python train.py --model="image classifier" --dataset="made-up ball-and-stick molecule models" --train_examples=97500 --image_size=24 --crop_scale_min=0.8 --horizontal_flip=true --translate=0.06 --cutout=0.25 --targets=["style"] --num_classes=3 --arch="resnet_bottleneck" --norm="batchnorm" --activation="celu" --depths=[2, 4, 4] --kernel_size=3 --stem="deep" --avg_pool_shortcut=true --widths=[256, 512, 1024] --mixing="mixup" --label_smoothing=0.05 --loss="cross_entropy" --head_dropout=0.2 --init="xavier_uniform" --residual_init="scaled_by_depth" --optimizer="soap" --beta2=0.95 --lr=0.0021 --beta1=0.95 --shampoo_beta=0.95 --eps=1e-08 --precondition_frequency=32 --max_precond_dim=1024 --merge_dims=true --one_sided=true --adamw_lr_other_params=0.00099 --grad_clip=1.0 --steps=3400 --batch_size=384 --epochs=13.4 --lr_schedule="cosine" --final_lr_fraction=0 --warmup_steps=340 --weight_decay=0.4 --adamw_weight_decay_other_params=0
Rows from block 7 of a small image classifier, named by matrix and row number. Rows with one number belong to one channel. Each number is 500 + 40 x the weight over its row's rms, rounded and kept within 0 to 999. All counts start at 0. Numbers have three digits each.
After each channel's rows are labels from the 100 images, of 14848, where the channel reaches its highest value: "strongest on" is what is common among them; "place" is the part of the image that holds the peak. Only what is clearly more common there than usual is listed. The data: made-up ball-and-stick molecule models.
# convs1: 3x3 conv (model.blocks.7.convs.1.weight, 256x256x3x3, each kernel summed), inputs 86-171
# convs2: expand pointwise conv (model.blocks.7.convs.2.weight, 1024x256x1x1, transposed), outputs 103-205

convs1.191:512432509551514459501516497495508470492538427444586469460469452520501501510472524507483482443498530525483500537467464541421522450436495427435557499500498549572524502526532485449515543464472571484462384513495448482532517493509558485493482449473501523578494536
convs2.191:518495479504537446494492613537511443499539489483538587518470585565533573512481454491444472552470543376552511485496436528535459493442474524550489408523501507533523523475507454497476558473497526491551552554517476546466546475497468541460498482485536503488580516542447458517479518440559417612447447505481504537532
strongest on: balls and sticks; balls: ten
place: centre

convs1.120:474474441539483543487547483493483473466456488440481456490481546462452473597423553494455472452464456483540446490470488514411469557475443483561450533531536481601462462455508538429457476530555461446497486443508482459424480523539432472467530475495488490517431475
convs2.120:556529557495526508538508513565526531495527477513511565507574482493551559479407500462424506470485519459523562415476453557494433461528548533522513603501493569515550514481462497427481489435458507492467499473541554530438586544427466515487452472523542449495510468508490443440457554484547550544488527538508432498512
strongest on: balls and sticks
place: middle left; centre

convs1.254:453522495502457546459570450502561530458486549572501533556534497500468459508566436433495504540493518486537452470481561526562521534552535558566500557540496427432498466545443535550491485537542470478467530464415542502527454499479430477534509503556483518471474533
convs2.254:479479537533511524492485478521410470509482563514466499488479498443479492530399490528550521512448475482457545530472513506449545515488527490477453490546472507485450487428482490473476528511538544521528468527520496472504483504488467526469542537478507473529550587417408459385477398512488480435413413439504478515476
strongest on: space-filling; balls: three; balls: four
place: centre

convs1.1:537465541457514497513517499459434497547472495468557505470498522515534499613423522501543482507488517487492476472541510518467461534489427482491499481506484566573416510453461490475514524491564520485475477416516552526450499540450484492519486461450478520556517444
convs2.1:588496566577539471462445598491531502601477540525564515494483619512470496537524532511483506504530501463493502536537516521545555470532418460466460447573534547538535515461544492483466519430511455509591460454564508494525582487505548474522509520499511565477515512543468523519495512523513497581492492475611512518540
strongest on: small balls on sticks
place: centre

convs1.27:486468535417525471475458503472460468490513480508457495443512511427501510417577540497480497508484470575454483618484480473518470420491471444453473395463509488496445534518566393467487489412478516559534500502507469543470582475588536575490472425440428479454517523
convs2.27:426491498450494549516531531479492523444558479566487520473476519471506500533522452549401459461488504548499470473535515507494516536466508499489529473493578481492421461546499447468517560497565475427428463513466551514506525475478480532530545542517554560555551428473479577531536532415479598483468525501467485521565
strongest on: space-filling
place: middle right

convs1.28:403519441483433481428480538528500453440500460513491457473475504481484434447517506526453515489491477546466460482490496530525503460508509471472469539490569400450529450533586455538399515441446465463529511493476491546517476445466431561534479536495494477498443517
convs2.28:454516539379533466432420448482519446461531483555482509545479444565450476499451480480518532497481506489502535500521524528449459518525536427460510472518546566468599440434547426471403486426499526541516515526555536507506478538508482501490425463499469496486463541511465498450471560551523559519477475473510512446563
strongest on: balls and sticks; balls: twelve; balls: ten
place: centre

convs1.51:502489482499454514487502487462434506501495481435538507471531450472474479541398553526509584491424496418508480497454534549468530505479472484498504484500489513577517445497479550489463533516537483472428452482473521412458471542580526454500473462495489467527460512
convs2.51:458548534558582522533507526569459592503510428500501555576543521492614549517502475485482551502497489512526537463491444541494463535478514514534444563494412540532562533494420483527433417471504537480494483547522415487496637547424476620560515479517526503450501469508487524387530528435569495560457503502514501497476
strongest on: balls: three
place: centre

convs1.232:527394495506515464512476447469473420477512440431520463441453452535438525487494524460448482515598532471450485551571452502469435462453444474426503491444456479554402574487489454481548481464522515459415438463446511506474531447475514490486432434462479525524507433
convs2.232:497571613570445474546478500518522489438470519497548486527523476561579515511481523544474531543478506504543508517522480522473449430545555513463468580564437524566562438492479468497456489444534500477486433524507403465499544495502537531530518494497528482518482559488567487513496516480564471502527490561469520482569
strongest on: balls and sticks
place: middle right

convs1.218:523543567461543426511472477420509465565486442482494498488504472479570507466499424450522479421492451482433530536475502499461531432458493472448529492506471537496429533467396504524517522499485500544487475519485477477508539515429523510464462423441535538590515547
convs2.218:472565520514566485499509452516477528475426594497467511485500539513509535559486484473489478586488441504503478605495525557435540563499536509510479500565518537526540481473474508472502536510529483488496493441488476503524494548562566574513576555549543486517464499483526479449545494493538496435453524537530533594467
strongest on: dark backdrop
place: middle left

convs1.4:460489533482494440480453464492441478507528456540558515494501418588474462517545544521555455485461538435471501546508448490504480466508445509432519501438513549461492431516437480496479469451480539470508465471492486525524540465458494501465503525472450503573468445
convs2.4:525441418503541528447562400511533555537509469465441482499457463452460509546502487501478471459489447525504494484490530485519537475521537440434565555525544540419532499561562536513505532484441472461545499463472523471479472497530466485471456517427442448498499451499526467539489539476502493549430491506485480449440
strongest on: small balls on sticks
place: bottom centre; centre

convs1.155:502530523520467492495504579556564484535527517494614486500527476526527497505494604541514497509530569533485552543572476501483518464441521447486562576461500475538526492549555553521484548520496579470452507523528425535541517492527496528483499501546505582568522494
convs2.155:499555522437507483521444494543482491458501513486467555569532484515555519485412438492477527524461506518527487447478505487504496471464602492461480563517502557525548502494478459455439511462467523462459488587445492507469509571460493528438466466569458541523507487443528446406496529418561507530471518573471468502489
strongest on: balls and sticks
place: centre

convs1.71:541541588452538523552504496449466465566477487548502503505491518537577529467533475523600480478514517504490524562492542504540510437485467478513590508506493563436436506545502483565530552485460550612461452464435509583552512495470553519526496452446470529561531484
convs2.71:577439485531482527555530534508461537545504487463619491485487462493505544476475528444530511467568540522516477529460427494469468485527428526556553547508488488585570489544495556451479485558425564532447482512484471499466500485496492583441531503466484509479497494454512452438487453473435498563468487465463473527553
strongest on: small balls on sticks
place: centre

convs1.21:472557557494547566523495514499510486547490481537604559560496515512559475577472478603564602479433495451533547577476561475543557524485512528546516575508512521526553442539532547516468500496552556519493513566479517494521463527450483520532510516495498569516517506
convs2.21:498442527482512532570540593462568526508507503414537493470528518437461535464501502505563488484468489533497474581492484555463519524481477523491503508479471457545538545516436526422469447554500547459522485437496505599506622462465487590543573541527526499528450500523517508472540480496456520538487558494521496488462
strongest on: space-filling; balls: three; balls: four
place: middle left

convs1.152:507497512495519486500484568548551572537538561470459547471609493487488498514459494481541505533532502504494493464502483417493554487516566509485461503482519523536427496430518422484511469604487437510545560505585534490440528552485509483464532508513543484462509524
convs2.152:443514500530493483470525481499460532523550466561486517488532475465446524401517517483469523462499553565462520444541482431511471484529571458488538445419488470451459521501484487513511569557514518630532544468524506507438420505417510493514484440503457461537477564481534516502482472537499488421511509482474555467483
strongest on: balls: three; balls: four
place: centre

convs1.176:471532495518482487461473482428476460448420432519536467534464409508452505522507551544490508449479475530516437525471533486504491520470395491492477442501431506526498504504493496523505536471533474445417438512468474473487493469546520408537499474481472490503513468
convs2.176:482439516485550496564473485469465493462450510516526506457511564541468523535501511515506480484505516460561504543448477525522542486554412508516504519464491525467464503463573503554559475525507470448545490517494434500536493473570556468492567521527415473474475471515489511553534545524460470552409530447530579502539
strongest on: small balls on sticks
place: bottom centre; bottom right

convs1.198:492457488463491455494430462497486455464511482521470481492482460475436493497507476424451495557520539466449502479499443439505461530519508534440439421437494514530490541457496411476510454465467487481510493506544546486453530451555519477512435479455491469449514449
convs2.198:511459491514413559493537528436447475468523505551490451452440495510472452485541502452539478476499474453513538478510507532438436488509458513507502434501493483463490490511490516458532433509469490559479464470465491465502561475441525469501440428468519476485443502541501529486542545544457537490582466516426481520500
strongest on: small balls on sticks
place: bottom centre